python train.py --horizontal_flip=false --norm_position="pre" --momentum=0.95 --grad_clip=3.0 --warmup_steps=270 --weight_decay=0.01
Rows from expert 13 of block 3, named by matrix and row number. Rows with one number belong to one neuron. Each number is 50 + 15 x the weight over its row's rms, rounded and kept within 0 to 99. All counts start at 0. After the name is the row's rms in percent of the matrix's.
# gate: expert gate (model.blocks.3.mlp.gate, 16x48x192), inputs 96-191
# up: expert up (model.blocks.3.mlp.up, 16x48x192), inputs 96-191
# down: expert down (model.blocks.3.mlp.down, 16x192x48, transposed), outputs 96-191
gate.19 090:51 53 47 66 55 56 47 56 23 52 51 40 62 55 42 60 50 42 68 58 59 53 54 47 53 45 37 54 35 50 50 82 12 22 40 63 37 49 37 60 66 48 78 71 36 55 56 24 35 35 49 61 49 53 70 60 39 47 62 75 61 72 28 69 69 51 48 82 44 47 61 59 36 48 43 80 46 45 47 47 56 62 34 59 30 35 80 38 56 35 54 53 61 50 38 45
up.19 087:57 22 20 22 92 34 68 50 58 54 66 40 12 51 56 55 58 59 64 34 46 43 22 60 41 42 44 69 35 53 54 27 44 56 43 41 55 42 37 35 46 28 70 69 64 66 44 34 41 63 38 48 51 78 60 58 62 55 19 43 56 61 45 48 61 64 62 54 41 61 43 55 63 48 86 46 79 28 82 38 64 59 35 40 51 56 56 12 66 57 56 48 50 63 42 45
down.19 088:57 48 55 67 41 22 48 31 29 48 62 49 84 47 55 53 49 30 91 37 77 63 56 59 21 51 76 70 46 78 42 26 70 64 39 44 62 57 49 42 44 44 57 54 49 59 44 52 68 32 49 35 37 42 45 54 48 32 48 32 42 62 44 55 76 42 81 59 57 45 62 59 48 49 54 37 69 65 54 55 46 30 39 49 21 66 44 70 67 59 44 77 34 33 59 25
gate.20 105:26 69 73 48 20 63 42 62 60 46 45 54 50 69 38 46 84 43 32 41 33 48 36 36 51 24 51 54 56 49 25 56 83 61 38 53 43 49 57 58 17 62 73 57 51 31 41 48 71 59 71 29 57 49 71 53 77 35 43 45 24 58 47 62 65 63 50 99 34 46 63 17 55 63 57 60 47 55 58 52 25 35 26 56 43 54 57 66 54 56 69 33 54 56 69 34
up.20 106:48 60 82 53 31 73 35 79 49 47 32 31 51 74 33 32 70 54 42 25 40 50 16 27 52 26 57 45 77 41 37 51 62 34 56 61 51 48 53 78 37 56 45 72 50 24 34 56 61 37 77 47 43 55 79 49 67 39 45 53 29 25 41 66 94 59 46 69 41 50 59 30 43 78 51 59 37 51 64 43 38 62 48 62 31 64 55 57 44 71 50 38 42 54 67 61
down.20 105:50 44 55 28 65 40 46 73 43 71 49 40 60 29 45 48 38 58 20 35 63 50 62 72 35 87 67 44 61 55 46 45 69 24 86 46 77 67 53 50 46 28 59 60 71 69 63 28 63 40 34 37 40 47 51 61 33 75 49 46 50 45 59 65 68 43 31 39 67 63 35 54 73 63 44 52 59 24 54 20 67 62 74 39 71 41 65 21 61 30 33 59 35 41 59 49
gate.21 091:52 62 46 38 25 68 41 14 40 56 49 71 63 56 64 50 57 61 42 47 41 54 51 25 77 68 43 69 61 34 56 74 30 48 57 52 56 36 66 46 67 47 61 62 57 54 30 64 55 45 62 86 51 42 36 41 64 30 57 55 48 33 63 41 48 51 52 48 52 52 41 37 51 34 48 42 68 57 68 36 54 99 50 18 59 73 47 69 48 49 65 61 42 51 37 51
up.21 087:48 24 53 73 66 43 90 67 49 57 51 46 37 44 46 63 32 49 46 72 67 55 47 54 43 46 62 57 54 57 49 29 60 51 52 70 66 61 45 58 52 53 68 41 51 32 99 32 61 37 38 43 43 60 69 30 52 62 48 56 42 75 52 58 33 40 62 68 44 54 71 49 51 70 60 77 38 51 33 75 45 10 56 84 45 59 64 49 54 81 72 34 45 45 37 35
down.21 090:28 45 69 45 39 54 75 60 33 39 41 25 52 46 38 72 44 58 54 68 40 71 35 47 39 62 99 60 53 43 18 48 32 44 64 71 68 60 64 42 32 40 41 58 56 63 35 54 44 44 30 66 43 44 53 18 69 65 44 46 61 37 69 34 47 46 60 50 86 58 60 47 40 56 40 56 39 31 33 64 67 62 65 41 49 63 51 47 61 76 27 52 34 52 32 62
gate.22 123:76 36 61 46 10 53 16 28 65 46 47 40 37 46 54 66 57 48 54 55 54 60 46 54 61 72 40 46 30 52 28 73 55 50 58 39 43 36 42 75 66 63 65 79 37 47 47 67 53 28 66 63 85 47 86 45 24 38 70 24 55 46 54 51 29 31 37 50 62 40 54 09 14 37 32 34 33 53 54 77 55 69 37 30 37 61 69 69 55 70 67 48 60 60 69 51
up.22 118:16 62 35 39 82 44 76 69 30 59 53 61 68 52 26 33 29 53 55 36 40 38 61 33 44 34 56 58 83 58 71 39 48 46 40 53 58 57 53 32 25 33 33 34 74 42 52 35 55 72 33 42 26 59 11 41 81 55 40 65 33 52 56 50 75 77 58 48 41 55 49 86 71 60 74 68 59 53 57 23 43 19 85 69 52 33 32 43 52 30 29 56 52 42 32 41
down.22 118:44 70 49 39 48 51 54 69 76 51 50 77 63 30 45 74 67 39 36 61 34 35 67 60 17 31 34 45 44 32 33 39 62 48 45 51 47 61 78 42 64 62 59 45 61 31 61 48 38 37 54 38 63 63 49 48 59 73 64 28 47 39 58 87 52 62 47 51 40 35 37 75 57 50 67 88 56 39 29 61 27 48 62 78 45 57 56 49 43 76 48 60 51 30 51 61
gate.23 084:40 52 48 61 76 38 66 89 50 30 56 19 53 54 23 38 49 36 76 15 72 43 63 24 50 81 48 59 50 43 48 53 53 53 35 53 32 51 22 38 40 54 47 42 50 31 61 48 69 51 52 70 47 69 38 52 49 54 37 32 26 59 50 34 31 45 40 33 40 53 34 14 48 50 22 58 41 57 30 29 23 21 44 26 38 39 36 77 41 45 41 67 37 43 79 66
up.23 085:38 38 51 80 52 56 47 74 58 35 57 33 71 46 29 42 49 50 75 64 39 58 43 60 49 58 34 61 20 40 33 59 66 40 31 51 41 65 31 36 47 39 31 40 48 27 58 46 78 47 60 67 77 59 36 43 50 58 50 27 39 33 67 52 33 71 46 58 61 33 33 37 43 69 37 72 40 40 16 46 49 41 84 42 46 34 48 56 38 39 66 50 31 52 74 62
down.23 085:59 63 36 31 50 32 60 68 58 43 56 38 47 48 20 56 53 48 43 46 29 43 49 69 38 53 44 15 65 50 39 37 90 69 55 52 57 67 11 52 34 48 70 65 70 41 49 50 78 66 23 52 43 56 28 55 38 52 56 24 49 67 19 77 52 59 62 33 61 58 39 49 59 45 47 62 54 51 75 66 35 60 69 51 63 53 58 61 60 60 60 67 65 35 55 36
gate.24 102:51 66 37 43 46 34 96 50 47 50 46 57 48 45 56 69 58 36 54 59 82 48 62 51 54 53 54 40 83 64 52 44 33 50 44 38 41 52 37 66 55 55 31 49 54 60 36 22 56 45 46 62 35 35 48 03 61 55 38 54 21 73 61 29 23 40 69 75 36 43 51 49 33 42 51 55 52 46 41 27 67 36 56 35 51 51 67 67 72 35 64 72 23 53 26 48
up.24 091:70 53 39 49 29 17 63 42 67 37 59 41 36 35 52 64 66 31 69 54 78 41 61 49 59 48 37 74 99 45 46 33 38 66 42 30 36 61 33 68 51 45 32 79 53 52 87 41 60 42 53 41 38 40 29 11 40 39 57 42 31 71 50 08 37 61 44 56 32 32 51 29 33 55 50 56 45 59 40 58 46 28 50 47 39 47 56 52 57 41 71 52 31 57 37 41
down.24 107:28 36 52 71 67 45 61 35 40 79 61 49 64 59 37 70 49 53 60 84 55 55 51 62 70 24 08 53 39 52 44 66 40 48 52 51 55 75 38 86 31 66 59 60 46 46 56 55 72 58 81 35 52 49 39 44 48 67 41 45 50 39 40 46 51 55 58 83 92 38 59 49 41 55 39 58 45 40 75 56 40 48 56 53 37 38 47 23 34 60 17 28 30 59 29 52
gate.25 126:39 44 67 64 87 47 49 42 50 39 52 36 55 40 27 59 52 44 47 69 45 57 47 73 60 87 32 70 18 54 47 38 35 50 35 59 59 49 24 66 22 47 87 56 15 63 72 60 54 35 42 52 46 53 56 63 25 36 28 48 54 50 51 34 50 49 81 51 42 40 42 29 59 73 55 31 60 49 39 27 61 67 37 40 50 93 50 73 41 52 57 52 42 50 53 52
up.25 133:54 60 31 37 16 51 54 63 52 56 46 58 47 58 71 35 42 50 64 40 53 46 44 20 44 14 54 27 75 50 63 55 60 46 68 53 28 54 79 34 69 54 16 40 76 39 37 35 52 62 47 44 45 53 64 46 96 49 74 56 43 54 51 76 54 53 14 58 44 51 68 74 52 27 41 77 34 52 53 64 37 33 62 63 44 04 52 30 60 42 46 51 52 50 48 50
down.25 112:29 60 37 55 79 69 58 41 42 52 99 51 63 53 53 30 33 34 63 39 71 26 87 67 42 39 73 68 33 88 35 40 56 34 29 46 46 66 49 18 57 45 69 57 27 60 54 45 28 84 17 42 22 63 53 66 67 55 34 72 66 43 37 61 47 57 62 60 64 43 52 57 74 31 52 46 63 68 56 32 44 15 52 48 46 61 58 73 84 51 46 58 58 64 58 30
gate.26 078:51 50 79 60 61 68 53 50 19 53 56 32 53 36 66 47 52 40 22 30 62 56 36 31 68 45 56 57 50 50 61 70 44 46 39 76 50 42 50 55 61 63 51 72 84 45 67 65 52 58 67 47 53 57 29 33 60 54 62 30 31 60 40 72 46 56 53 21 64 52 53 40 41 62 32 52 39 35 63 39 52 49 45 53 39 56 64 52 57 35 70 47 41 64 41 95
up.26 090:43 51 35 45 38 11 13 48 54 51 59 62 43 65 73 49 57 49 70 47 40 59 35 60 27 40 36 48 33 65 26 52 36 47 47 42 32 54 70 56 72 68 53 28 29 48 25 59 60 62 62 40 54 52 51 63 51 61 37 49 52 25 60 45 52 47 54 91 36 58 60 39 22 75 43 74 36 47 23 38 27 67 24 45 60 52 39 61 42 54 41 56 43 39 40 49
down.26 085:50 45 57 23 39 12 38 54 58 44 68 52 58 56 39 37 51 34 81 56 45 52 34 61 47 60 00 76 57 51 64 57 56 23 53 40 61 80 44 66 28 48 42 58 32 56 26 56 55 55 58 49 69 39 68 54 52 61 43 50 67 39 24 53 36 72 55 61 47 41 27 45 58 45 56 48 37 35 59 49 54 48 49 53 69 52 67 34 70 74 24 37 61 42 60 38
gate.27 097:56 74 53 41 33 64 18 51 51 51 46 40 58 75 33 38 68 40 31 60 53 48 32 62 63 15 74 26 47 56 29 45 50 29 47 51 40 55 73 55 48 61 16 49 50 31 32 50 56 41 28 39 46 57 53 68 18 29 64 38 45 43 53 55 88 52 41 50 47 56 40 54 22 56 43 46 49 63 62 51 53 76 82 51 41 50 55 45 63 12 57 80 42 23 62 50
up.27 105:55 60 41 46 09 41 00 59 41 60 49 31 35 66 47 37 51 34 45 79 49 50 45 57 63 16 51 15 35 40 43 52 50 33 41 51 40 44 64 48 46 53 10 60 29 24 62 53 55 38 36 60 41 59 45 39 14 10 61 51 38 38 27 61 78 71 31 51 54 49 48 51 37 54 43 57 38 65 45 51 48 80 43 45 40 43 57 61 64 46 97 53 38 41 72 61
down.27 112:49 31 54 60 69 24 83 92 57 59 57 27 50 66 30 60 60 38 78 67 79 33 67 64 48 62 90 65 35 61 67 47 60 40 55 60 37 80 34 42 63 45 55 58 68 64 43 44 61 35 49 57 29 36 72 34 39 47 42 28 69 56 51 73 50 61 62 63 57 83 60 31 63 58 26 50 58 40 26 53 46 56 60 52 51 57 53 41 72 48 66 28 45 58 40 58
gate.28 077:40 69 54 46 46 43 81 60 68 35 61 43 64 55 48 44 38 33 63 43 75 36 56 58 49 45 66 63 39 57 53 43 30 42 30 46 43 64 43 41 28 54 70 38 63 42 56 46 45 42 13 40 67 35 67 65 49 57 24 22 42 56 55 30 78 87 26 30 51 58 52 53 67 38 30 66 46 73 36 54 73 58 67 35 42 41 58 60 44 33 31 46 64 30 61 60
up.28 100:62 51 46 49 92 32 88 55 55 46 51 46 57 42 68 27 46 51 52 54 59 51 60 82 25 49 71 79 48 48 55 34 57 70 28 40 50 72 59 27 43 61 62 38 45 53 84 67 56 57 40 44 55 46 61 33 48 57 47 51 70 79 38 51 23 71 58 57 53 57 51 73 80 45 34 38 54 62 29 72 27 15 41 45 62 43 56 40 56 37 34 42 68 23 47 62
down.28 088:51 26 46 77 55 49 48 28 36 44 42 53 44 49 58 50 66 47 94 61 39 53 51 63 56 84 53 61 40 59 44 36 69 81 46 80 30 47 35 54 44 47 27 66 63 44 46 29 64 30 36 32 56 16 49 38 56 50 58 33 48 35 37 58 32 47 49 70 03 56 46 68 15 61 47 72 34 78 39 54 51 64 55 62 62 57 15 58 44 24 75 50 54 50 65 12
gate.29 139:45 63 37 35 70 44 52 47 56 56 53 32 68 75 67 43 46 48 39 45 45 31 55 60 34 50 51 41 54 65 53 55 77 56 54 40 55 57 58 61 46 77 28 40 51 41 30 43 35 38 50 50 31 33 41 45 48 71 62 46 18 53 48 34 70 85 70 73 72 48 72 47 62 45 38 29 51 48 53 54 64 14 48 54 55 83 45 47 49 99 49 33 61 46 53 53
up.29 143:61 40 66 61 40 60 44 48 42 42 46 69 36 18 39 64 52 49 54 60 66 62 48 33 70 41 49 54 51 31 48 41 22 61 42 52 48 48 52 46 54 25 71 53 44 57 72 53 63 55 56 41 70 80 58 67 48 32 30 54 83 53 61 68 26 19 38 31 27 55 27 65 44 56 46 67 55 54 49 51 27 77 56 49 42 17 62 52 53 00 48 71 41 54 50 44
down.29 124:80 34 19 25 58 39 58 60 38 33 54 56 58 39 56 49 49 27 39 66 51 25 55 52 43 39 43 74 45 56 80 15 50 79 37 51 52 19 59 72 61 81 58 38 49 35 66 55 45 30 47 64 20 52 59 61 35 55 44 44 41 59 33 45 57 34 64 51 26 75 29 27 38 43 49 51 72 77 63 51 58 32 75 47 48 60 51 32 34 52 45 38 74 70 55 53
gate.30 098:55 59 38 60 60 49 67 47 46 65 53 60 31 55 62 58 31 39 75 59 48 64 48 49 12 41 41 53 37 50 64 36 60 54 44 72 52 03 39 47 33 45 76 25 43 58 65 32 49 57 36 49 54 44 63 67 43 50 18 63 51 79 49 35 76 26 38 36 58 40 29 78 49 14 45 42 68 64 49 35 30 53 78 61 53 58 50 79 45 24 21 30 55 42 33 54
up.30 091:59 67 51 55 34 64 50 53 76 60 54 63 37 69 19 37 81 56 51 85 52 53 61 54 38 46 57 41 71 47 69 58 38 45 50 49 39 57 64 20 59 15 63 22 47 60 80 59 44 63 65 67 47 22 77 58 41 45 36 59 43 52 48 47 75 64 79 62 42 74 25 23 48 49 51 29 49 37 39 73 33 94 31 40 61 59 51 40 44 37 27 44 48 51 23 45
down.30 089:72 36 36 47 48 60 51 42 35 53 73 60 45 55 64 36 54 57 38 20 43 41 65 46 49 40 23 23 37 28 37 72 59 52 37 30 62 39 47 81 36 57 53 40 38 54 57 46 33 42 51 46 45 47 16 37 56 60 44 27 55 36 45 47 37 47 43 41 25 45 48 44 58 39 51 42 28 23 36 56 66 47 62 64 58 57 78 62 24 37 85 58 67 50 45 38
gate.31 099:54 46 59 52 46 59 38 55 44 40 28 43 54 63 54 50 39 58 22 41 65 52 40 42 88 39 61 55 40 20 36 47 64 31 65 52 58 71 95 51 45 79 57 95 77 09 71 46 59 44 50 31 51 57 76 48 59 36 62 74 46 29 58 67 32 54 46 53 64 48 50 70 44 80 59 21 40 49 44 66 51 41 52 44 44 59 73 49 48 55 54 59 52 65 35 62
up.31 089:53 57 24 43 32 51 26 10 44 60 17 46 44 46 62 39 48 58 35 53 62 53 38 35 91 57 54 49 64 20 28 37 74 29 75 51 39 54 55 44 52 61 48 86 72 33 65 29 56 38 32 53 72 39 57 43 61 29 76 53 63 22 40 79 27 54 61 40 64 45 39 86 19 55 52 14 49 54 63 70 46 50 80 46 58 46 58 52 41 51 63 47 69 60 42 41
down.31 093:24 49 78 67 56 63 32 69 62 53 59 64 44 41 40 69 53 47 32 57 55 45 35 42 74 68 46 53 52 55 49 50 30 59 33 36 80 58 39 46 42 44 56 48 63 60 31 61 55 73 35 45 53 49 56 49 41 77 26 41 53 63 42 49 60 85 26 42 40 41 61 30 58 88 57 72 50 35 52 23 24 54 62 37 50 55 33 82 45 57 67 41 46 38 31 59
gate.32 093:44 59 46 54 83 48 53 72 48 61 54 43 58 38 48 13 35 56 57 66 43 51 78 58 50 56 42 61 48 60 60 58 53 44 39 53 51 59 18 57 21 64 67 44 45 46 51 45 55 37 25 57 15 50 51 30 56 16 47 58 58 51 46 45 39 57 72 75 84 60 68 56 37 45 30 80 37 50 54 52 58 66 25 54 47 49 42 55 52 19 58 48 54 66 55 66
up.32 091:58 74 29 51 48 60 73 48 35 65 42 75 65 63 61 36 78 69 29 63 57 49 59 46 60 19 73 61 70 34 33 67 55 53 41 58 46 67 66 42 16 45 86 17 54 39 43 61 51 35 48 46 51 76 67 34 52 21 66 59 44 59 63 41 67 63 67 54 81 65 55 41 46 62 50 61 33 45 55 78 19 58 35 16 63 45 50 56 62 39 26 42 43 61 47 64
down.32 096:51 67 25 42 49 30 48 39 46 49 21 42 54 47 50 34 69 36 60 31 51 49 46 60 43 65 62 25 44 43 05 51 40 34 82 58 45 40 39 34 54 56 72 39 66 56 68 36 15 36 42 34 53 31 37 55 42 63 45 24 45 55 60 62 63 44 63 52 73 53 37 48 47 65 37 30 60 50 51 59 62 72 22 51 30 58 57 33 35 58 41 51 54 59 46 52
gate.33 085:53 56 73 64 59 41 40 60 40 37 58 46 24 46 51 27 72 41 56 39 69 43 35 24 62 75 53 64 63 46 62 43 62 37 39 31 40 75 41 38 28 36 64 09 62 55 33 42 52 36 32 68 68 60 45 51 31 43 66 38 85 47 71 57 78 79 62 69 34 60 60 67 59 60 40 29 49 57 39 44 58 23 45 56 27 27 38 77 68 37 44 50 72 09 71 28
up.33 085:37 59 42 60 92 73 58 76 54 32 42 53 18 49 62 33 56 62 49 31 50 56 28 57 57 36 76 48 69 45 69 65 26 32 75 36 35 57 73 64 40 53 56 69 33 67 58 44 67 57 63 40 31 65 44 53 10 22 31 54 35 50 63 48 49 43 49 70 63 54 58 31 55 85 40 49 54 40 53 62 65 59 69 53 61 25 56 34 69 25 44 55 69 65 98 57
down.33 090:61 77 53 40 44 51 37 66 50 60 82 70 72 49 31 47 44 48 83 49 34 62 64 67 45 30 30 46 53 58 14 55 44 52 30 54 34 52 48 66 73 36 51 38 55 48 63 44 55 44 60 56 83 71 15 36 51 40 53 67 40 52 43 48 40 71 36 65 55 03 38 24 45 25 51 59 56 62 37 45 29 48 74 61 46 50 62 47 57 57 65 69 37 60 28 34
gate.34 087:44 45 35 46 71 43 40 14 43 45 50 71 43 55 36 79 42 58 39 49 48 29 72 27 54 57 60 66 39 42 52 55 40 67 61 15 36 38 34 63 37 65 48 60 79 30 23 14 61 50 53 09 67 62 38 50 79 54 28 40 74 44 71 71 59 58 61 49 53 69 39 53 55 59 35 46 53 66 34 39 74 50 76 75 56 37 53 53 74 52 58 70 48 43 75 61
up.34 086:45 21 30 38 44 44 53 36 47 71 61 55 29 57 15 63 51 52 62 52 46 49 82 56 87 57 70 44 51 52 25 52 59 70 50 32 54 54 38 42 43 46 46 84 49 41 38 38 45 40 52 72 40 49 44 24 46 61 60 28 31 47 59 46 52 55 69 81 48 44 68 42 49 61 44 41 48 62 54 39 82 61 74 59 60 37 52 70 59 53 39 61 62 63 73 74
down.34 084:73 73 39 52 26 56 26 66 46 59 33 50 59 24 60 56 34 67 41 53 47 39 39 56 44 35 37 28 52 45 54 57 72 47 47 47 34 68 60 67 46 65 28 61 60 66 60 42 49 31 64 29 60 50 56 61 42 48 49 20 41 73 56 56 52 39 37 45 31 70 39 32 41 50 41 63 56 30 21 38 61 55 53 17 53 42 43 30 33 35 36 67 41 90 57 45
gate.35 096:46 14 59 40 31 74 08 49 43 39 57 64 33 47 65 64 35 41 61 74 33 31 30 44 64 34 38 28 33 51 41 44 53 62 47 53 48 31 48 61 70 44 47 50 58 71 55 18 59 61 49 62 58 47 17 29 63 39 32 71 79 49 38 44 29 71 56 49 29 62 48 50 47 28 43 51 38 49 30 65 47 43 71 59 36 15 59 44 66 29 33 63 46 59 40 44
up.35 097:49 44 50 47 60 62 39 59 32 59 50 64 61 59 62 46 60 53 47 73 41 50 35 43 60 38 24 19 67 33 30 57 68 46 47 38 47 70 66 57 66 48 77 19 58 49 47 29 72 66 63 44 56 51 38 25 54 39 45 73 65 78 45 50 40 39 44 23 47 37 60 44 66 22 41 37 32 69 59 83 23 42 55 60 47 25 53 53 58 24 57 44 51 52 56 32
down.35 103:30 28 26 23 90 52 43 31 63 44 66 54 55 54 61 46 53 41 57 47 76 47 30 61 48 45 46 62 58 39 38 48 42 81 73 52 53 41 49 36 47 45 45 55 32 38 27 56 53 35 50 44 58 48 49 77 71 53 42 62 42 41 27 57 41 69 56 64 62 50 62 45 52 30 46 47 42 63 25 45 50 69 29 26 58 64 19 49 48 28 60 64 40 61 64 41
gate.36 092:38 69 48 47 56 63 49 45 63 34 46 32 52 38 83 55 49 40 61 34 46 39 49 40 46 48 43 68 48 58 68 63 39 42 48 43 37 26 44 57 65 47 66 84 60 53 54 34 40 23 55 66 87 36 22 51 42 46 41 39 52 27 50 35 45 68 57 60 39 53 60 41 43 45 65 31 52 59 42 52 33 48 75 60 31 43 40 81 55 34 47 39 70 33 57 46
up.36 090:55 62 47 55 56 39 13 63 44 48 62 68 32 48 35 52 57 33 37 58 56 40 44 57 44 61 35 37 59 58 58 22 49 63 43 42 73 68 50 46 61 43 47 10 18 27 65 58 59 45 38 78 55 51 53 43 64 45 47 58 41 56 48 73 66 54 59 71 33 50 38 43 56 47 67 44 47 64 84 36 46 45 43 29 37 26 68 57 63 43 86 50 55 51 27 11
down.36 100:34 75 53 32 57 68 70 32 60 52 44 70 36 37 47 66 61 65 78 45 32 55 16 29 51 56 66 36 56 49 33 46 64 59 45 46 54 42 51 59 43 34 27 37 54 47 52 46 88 52 78 41 53 70 38 59 49 45 45 40 37 58 51 36 39 37 41 58 29 35 83 59 38 55 56 34 50 64 22 35 37 49 46 43 17 33 39 54 81 34 42 78 37 00 65 19
gate.37 116:37 48 39 66 61 35 22 45 10 72 50 37 37 79 37 81 62 62 53 70 39 52 51 68 42 81 41 41 36 50 48 32 66 36 56 62 39 46 19 46 68 28 63 29 42 77 63 30 44 53 08 64 37 32 25 65 17 69 69 45 44 46 55 33 55 68 63 49 46 60 38 50 68 53 70 41 70 41 65 52 50 32 54 24 63 79 44 49 44 48 57 50 55 80 44 24
up.37 113:32 41 43 63 57 31 19 59 21 60 53 41 49 69 41 68 56 58 55 87 35 50 50 69 41 67 44 38 31 49 41 22 70 27 55 67 36 44 25 42 60 30 62 25 42 82 65 30 42 48 06 49 42 37 22 65 19 69 64 53 57 48 49 53 50 66 67 49 39 62 32 60 78 58 74 48 71 45 50 38 52 28 64 25 60 68 44 56 44 31 66 49 62 65 38 28
down.37 110:46 38 58 67 55 53 24 21 27 34 44 41 45 73 52 40 51 56 51 55 33 80 16 51 47 64 41 60 35 35 25 43 55 65 62 54 69 62 17 43 48 65 44 38 54 44 50 40 48 19 56 66 45 57 37 47 40 68 58 41 41 22 53 48 52 43 61 67 67 34 47 51 37 41 53 41 49 21 64 49 53 37 45 44 67 64 37 54 24 27 47 44 29 48 39 49
gate.38 085:51 62 49 57 50 65 27 26 66 34 49 54 64 49 65 54 40 57 64 71 71 53 71 41 38 54 25 51 55 66 70 46 61 60 49 64 35 35 63 44 85 68 57 21 58 40 65 53 46 18 64 68 47 48 60 61 82 61 09 45 73 66 74 68 58 76 77 75 55 56 72 35 39 50 38 62 61 44 44 70 44 65 37 62 35 36 94 35 49 76 51 53 26 34 41 65
up.38 085:43 38 34 25 36 40 27 28 33 47 55 43 50 47 54 59 22 59 76 36 25 43 60 49 61 29 54 33 06 79 23 34 72 74 51 53 69 53 18 52 36 53 41 90 48 22 74 85 67 79 53 58 44 45 55 54 64 40 77 50 65 44 58 60 51 48 32 20 39 29 37 34 53 53 67 48 52 84 64 59 61 30 35 57 37 51 36 39 44 52 53 73 85 71 54 41
down.38 087:46 62 37 40 57 75 24 08 51 48 60 59 66 41 39 56 55 40 68 41 67 37 40 61 82 76 48 40 59 42 56 59 36 58 35 40 28 74 61 69 60 59 52 56 55 45 30 53 59 37 26 49 50 65 15 54 50 72 55 46 53 39 29 76 76 52 62 49 41 29 40 53 70 45 48 39 48 37 67 43 45 33 52 40 33 54 36 33 69 37 36 60 68 00 36 39
gate.39 053:79 39 80 45 39 72 73 29 32 47 52 47 35 68 69 50 53 69 57 61 44 56 64 42 38 49 59 34 84 79 08 40 17 37 54 56 53 65 73 50 71 37 30 68 46 45 61 38 53 65 52 72 45 51 48 32 55 54 47 57 44 47 37 54 29 46 62 51 94 49 51 52 37 42 43 40 22 50 66 26 26 50 53 70 46 49 67 59 64 99 53 66 51 50 47 25
up.39 065:56 65 42 50 97 40 43 31 61 32 72 44 77 40 53 61 18 42 59 46 60 50 91 55 56 47 51 66 17 44 70 53 62 68 59 67 31 31 75 39 53 83 71 43 55 55 57 48 40 38 25 60 66 43 62 38 78 49 45 38 38 64 66 17 59 63 35 37 42 50 50 54 60 24 47 73 53 68 24 62 51 41 54 28 56 51 41 61 48 56 16 61 42 54 48 60
down.39 060:39 77 42 71 68 60 75 53 70 42 54 36 33 47 48 57 60 53 53 48 66 57 26 39 63 43 73 44 34 55 72 38 51 37 64 73 60 47 57 15 38 60 15 50 61 56 64 65 37 58 73 46 42 79 53 57 56 32 36 19 43 33 41 85 66 63 61 66 39 47 55 74 60 46 62 31 58 54 49 51 62 72 73 59 25 39 56 56 54 46 73 52 46 66 46 09
gate.40 075:53 36 66 51 47 43 43 48 76 63 66 77 33 52 60 40 68 26 42 37 82 41 68 82 63 59 45 56 44 53 44 52 61 43 43 44 55 79 34 56 23 39 49 38 37 64 53 56 46 74 45 64 36 68 42 55 21 39 51 57 57 30 45 76 62 55 36 64 60 41 20 37 65 63 52 35 48 57 58 16 28 64 91 30 42 37 60 64 58 39 27 39 41 47 73 45
up.40 100:62 77 40 57 86 66 25 62 53 70 47 41 70 54 58 61 66 53 76 67 64 50 44 69 29 63 28 56 19 54 33 71 62 40 66 56 35 41 43 46 57 61 86 51 65 62 24 42 45 35 67 53 66 61 36 57 36 42 38 51 68 35 44 65 57 71 60 48 61 45 28 10 38 35 35 36 68 60 57 57 55 49 69 31 55 58 48 57 58 36 46 84 36 65 45 42
down.40 091:63 70 75 29 31 63 42 38 36 70 34 62 43 41 56 43 57 57 58 39 32 52 51 34 36 30 35 55 81 43 78 45 41 51 62 24 49 33 50 58 50 33 61 63 44 49 57 48 48 39 59 60 61 81 28 36 21 22 41 51 41 27 36 29 70 54 57 40 54 33 61 47 55 54 62 36 64 35 66 09 62 33 60 79 69 54 66 57 72 62 41 53 35 59 41 56
gate.41 096:50 55 56 59 76 77 54 08 36 46 39 45 18 47 41 72 51 52 65 29 94 54 52 60 55 75 48 54 19 36 32 51 31 47 52 44 46 81 56 53 40 49 32 29 46 40 39 46 51 62 76 44 45 32 59 60 39 45 57 44 38 51 61 22 13 41 32 64 79 61 55 61 27 97 30 41 52 48 52 41 61 29 46 37 32 41 69 33 40 24 73 73 46 51 51 37
up.41 089:42 42 62 39 27 52 15 45 45 58 70 27 25 32 41 60 55 50 41 66 45 62 48 70 73 74 49 24 43 49 32 44 43 41 69 53 57 51 32 67 30 27 26 64 54 42 36 69 51 50 53 75 54 46 22 69 42 46 63 41 46 37 55 60 57 64 45 32 57 48 31 31 30 45 50 44 53 46 46 50 40 72 52 34 46 49 21 55 45 76 65 41 39 36 66 51
down.41 087:46 66 61 70 55 50 50 34 74 56 69 56 35 36 38 46 36 56 78 39 53 41 54 46 22 61 48 34 12 72 85 66 53 75 35 25 92 52 70 32 57 57 64 40 65 64 62 43 24 72 52 61 43 33 48 43 36 61 50 33 54 37 48 53 33 54 65 70 51 40 44 41 61 63 31 49 60 42 20 50 35 30 41 44 45 54 39 65 46 80 59 63 40 69 38 27
gate.42 084:34 59 37 46 54 70 57 81 61 40 47 62 38 35 64 37 76 30 69 63 53 51 42 63 37 67 47 33 52 63 46 59 13 51 37 42 68 24 55 69 46 47 63 17 60 44 21 52 52 65 80 36 57 66 36 42 50 55 39 52 67 63 41 51 62 41 53 55 38 59 52 46 50 45 58 42 62 63 58 07 39 35 54 42 44 86 28 71 39 36 45 36 61 38 53 48
up.42 089:54 38 41 36 63 65 88 67 44 55 44 57 71 99 60 44 48 49 36 35 33 48 45 43 55 15 38 53 23 29 70 35 53 43 60 49 38 42 54 32 62 72 60 46 43 59 32 50 36 54 51 57 44 73 38 49 63 59 35 68 59 35 44 77 52 34 64 29 40 40 62 25 58 64 38 51 49 50 35 62 47 58 01 53 50 79 66 50 63 49 44 59 52 22 55 55
down.42 084:61 62 45 60 46 56 27 64 47 60 36 50 54 38 59 83 46 35 50 25 41 63 62 34 54 52 27 66 39 30 80 71 48 61 63 34 41 52 57 88 26 78 63 62 45 42 65 74 67 64 62 26 96 55 34 64 58 40 36 52 48 47 37 59 35 65 59 56 39 21 50 15 54 40 26 47 46 82 33 43 56 40 62 43 54 69 38 49 56 69 56 51 41 46 59 32